From a checkpoint of a small masked image model: adamw at rate 0.0046, trained on rendered scenes of coloured solids on a plain floor.
Rows from block 5 of a small masked image model, named by matrix and row number. Rows with one number belong to one channel. Each number is 50 + 10 x the weight over its row's rms, rounded and kept within 0 to 99. All counts start at 0. After the name is the row's rms in percent of the matrix's.
After each channel's rows are labels from the 100 images, of 14848, where the channel reaches its highest value: "strongest on" is what is common among them; "lies over" is the class under the peak. Only what is clearly more common there than usual is listed. The data: rendered scenes of coloured solids on a plain floor. In brackets: how many of the 100.
# convs0: expand pointwise conv (model.blocks.5.convs.0.weight, 144x48x1x1), inputs 0-47
# convs1: depthwise 5x5 conv, stride 2 (model.blocks.5.convs.1.weight, 144x1x5x5), a 5x5 kernel
# convs2: project pointwise conv (model.blocks.5.convs.2.weight, 96x144x1x1, transposed), outputs 0-95

convs0.30 098:58 48 54 30 54 29 48 43 48 55 46 38 38 52 69 58 43 57 31 39 36 47 41 44 51 51 55 55 34 50 57 43 53 40 44 66 42 45 37 56 25 61 56 64 54 57 51 52
convs1.30 101:50 50 52 50 54 53 44 57 57 40 55 46 65 92 50 54 48 54 60 47 54 49 49 48 47
convs2.30 097:60 57 52 65 58 54 75 51 53 53 49 59 66 58 41 45 48 47 44 48 52 40 48 56 45 46 62 69 31 44 42 53 38 38 57 69 44 54 65 43 69 57 53 51 56 58 41 60 65 48 54 45 44 52 44 36 45 44 46 36 43 44 36 38 68 43 46 52 62 41 56 58 48 60 51 47 54 61 35 70 51 49 38 37 55 39 69 44 39 68 25 48 54 47 37 39
strongest on: disc (40)
lies over: disc (33)

convs0.136 103:54 59 38 40 49 45 54 50 43 62 34 52 49 58 48 43 80 72 31 44 45 58 43 55 58 48 63 56 40 50 54 41 46 45 25 58 51 45 60 57 42 57 40 35 49 43 41 55
convs1.136 094:51 51 47 54 47 49 40 48 53 48 50 72 81 70 61 49 39 56 41 48 46 55 53 57 53
convs2.136 084:44 34 49 68 72 40 54 38 39 35 65 44 53 39 41 65 53 38 52 42 43 40 56 46 49 44 39 44 59 39 61 51 26 60 66 75 29 45 44 58 40 42 41 51 47 57 37 41 60 56 58 47 57 59 42 37 38 48 31 67 40 41 44 49 46 52 52 50 49 36 49 44 55 59 54 39 41 47 54 36 42 57 49 57 53 36 43 60 32 47 43 64 59 44 43 46
strongest on: white object (51); disc (45); its colour: white (37); largest object: disc (36)
lies over: disc (34)

convs0.3 107:57 45 50 40 49 32 56 38 47 65 58 53 37 60 52 59 62 40 36 25 42 44 51 63 56 49 47 69 39 44 43 49 40 46 23 56 49 56 39 46 51 54 48 39 57 64 46 44
convs1.3 087:48 53 45 52 48 50 50 41 52 53 47 56 60 51 49 49 67 87 67 52 52 57 42 60 46
convs2.3 100:52 48 42 74 53 35 69 38 52 38 39 42 47 63 52 48 44 50 44 51 41 39 64 59 36 45 46 48 42 65 44 38 57 54 52 58 58 58 54 48 47 36 46 54 56 55 27 56 59 59 53 67 53 67 52 37 32 43 52 22 25 38 40 48 58 55 34 63 47 57 42 57 44 44 53 59 56 56 44 55 58 57 54 66 55 41 38 57 37 68 61 46 58 48 54 48
strongest on: disc (51); largest object: disc (38)
lies over: disc (37)

convs0.34 098:65 58 51 57 36 38 55 38 54 46 50 31 42 51 48 45 55 50 40 58 48 64 40 56 63 40 52 63 58 44 70 55 75 54 42 44 63 65 44 70 51 55 40 51 38 45 59 50
convs1.34 079:42 45 45 38 40 44 51 54 59 52 37 49 63 74 61 45 46 61 73 62 45 48 53 58 55
convs2.34 082:50 47 62 41 50 60 62 63 42 50 51 48 47 50 50 39 59 49 47 31 46 52 52 49 35 52 49 63 56 59 49 56 57 41 56 43 52 53 39 25 39 54 82 63 39 63 53 36 33 41 46 53 58 61 37 53 43 37 31 50 60 56 43 44 24 46 36 39 52 50 32 31 36 54 58 50 48 36 52 49 57 50 51 53 46 55 46 62 65 67 58 52 56 50 49 67
strongest on: sphere (35); largest object: sphere (28)
lies over: sphere (29)

convs0.125 105:31 43 62 47 57 49 71 60 45 47 52 59 57 39 65 58 38 66 46 35 62 65 56 61 54 71 51 47 62 59 38 45 41 56 57 60 39 44 59 49 56 38 44 44 56 46 38 55
convs1.125 084:48 42 41 40 37 49 58 70 80 57 52 59 52 49 61 51 55 40 38 59 49 58 49 56 49
convs2.125 102:32 51 34 43 61 65 40 22 54 41 57 42 48 55 50 64 66 67 47 55 45 37 42 52 28 47 45 62 65 56 54 47 44 53 32 48 57 34 55 41 39 54 72 56 52 52 57 59 36 46 39 42 56 61 41 44 60 56 39 48 47 48 54 52 53 52 52 65 41 50 72 60 56 53 48 59 36 44 46 60 58 59 58 49 50 59 23 41 64 56 58 49 57 57 46 56
strongest on: pyramid (37)
lies over: pyramid (30)

convs0.4 097:60 52 45 35 44 34 58 34 50 39 46 51 39 43 73 56 54 56 54 48 49 48 49 43 40 30 51 39 46 44 57 54 43 62 57 66 65 41 53 53 57 65 61 32 44 47 73 47
convs1.4 099:52 51 47 47 50 53 52 51 52 51 52 54 54 61 53 50 58 71 74 57 47 56 74 74 51
convs2.4 096:50 67 65 49 59 52 40 44 56 55 46 54 55 54 45 40 56 54 49 41 50 49 19 51 44 50 53 61 63 58 27 40 52 40 41 46 63 56 76 62 39 52 59 67 44 60 42 51 59 42 55 51 50 58 46 54 45 65 41 62 52 53 41 49 46 59 41 42 48 60 46 55 67 64 35 53 36 59 59 43 62 46 47 74 83 49 48 48 44 55 41 58 58 48 48 43
strongest on: light from behind the camera (64); white object (48); disc (38); its colour: white (29)
lies over: disc (31)

convs0.119 107:58 45 56 42 58 53 41 32 56 61 49 73 55 43 66 66 56 55 63 47 34 42 40 48 39 49 46 39 55 46 41 51 55 51 56 54 42 51 32 51 25 50 59 47 55 74 53 48
convs1.119 098:47 50 55 56 51 51 52 55 56 54 54 65 71 60 62 55 70 74 59 55 52 56 66 53 46
convs2.119 097:60 51 55 51 47 68 50 33 52 44 36 24 62 50 55 53 63 63 51 45 63 52 62 38 59 54 60 58 44 50 48 69 38 73 48 57 66 58 53 63 50 59 40 57 49 52 50 56 64 41 50 54 33 48 44 41 41 60 40 47 44 52 45 66 40 42 40 48 46 45 62 39 65 60 63 53 45 52 73 60 61 54 55 66 44 50 56 29 42 57 55 63 52 54 69 55
strongest on: light from behind the scene (70); disc (50); largest object: disc (32)
lies over: disc (31)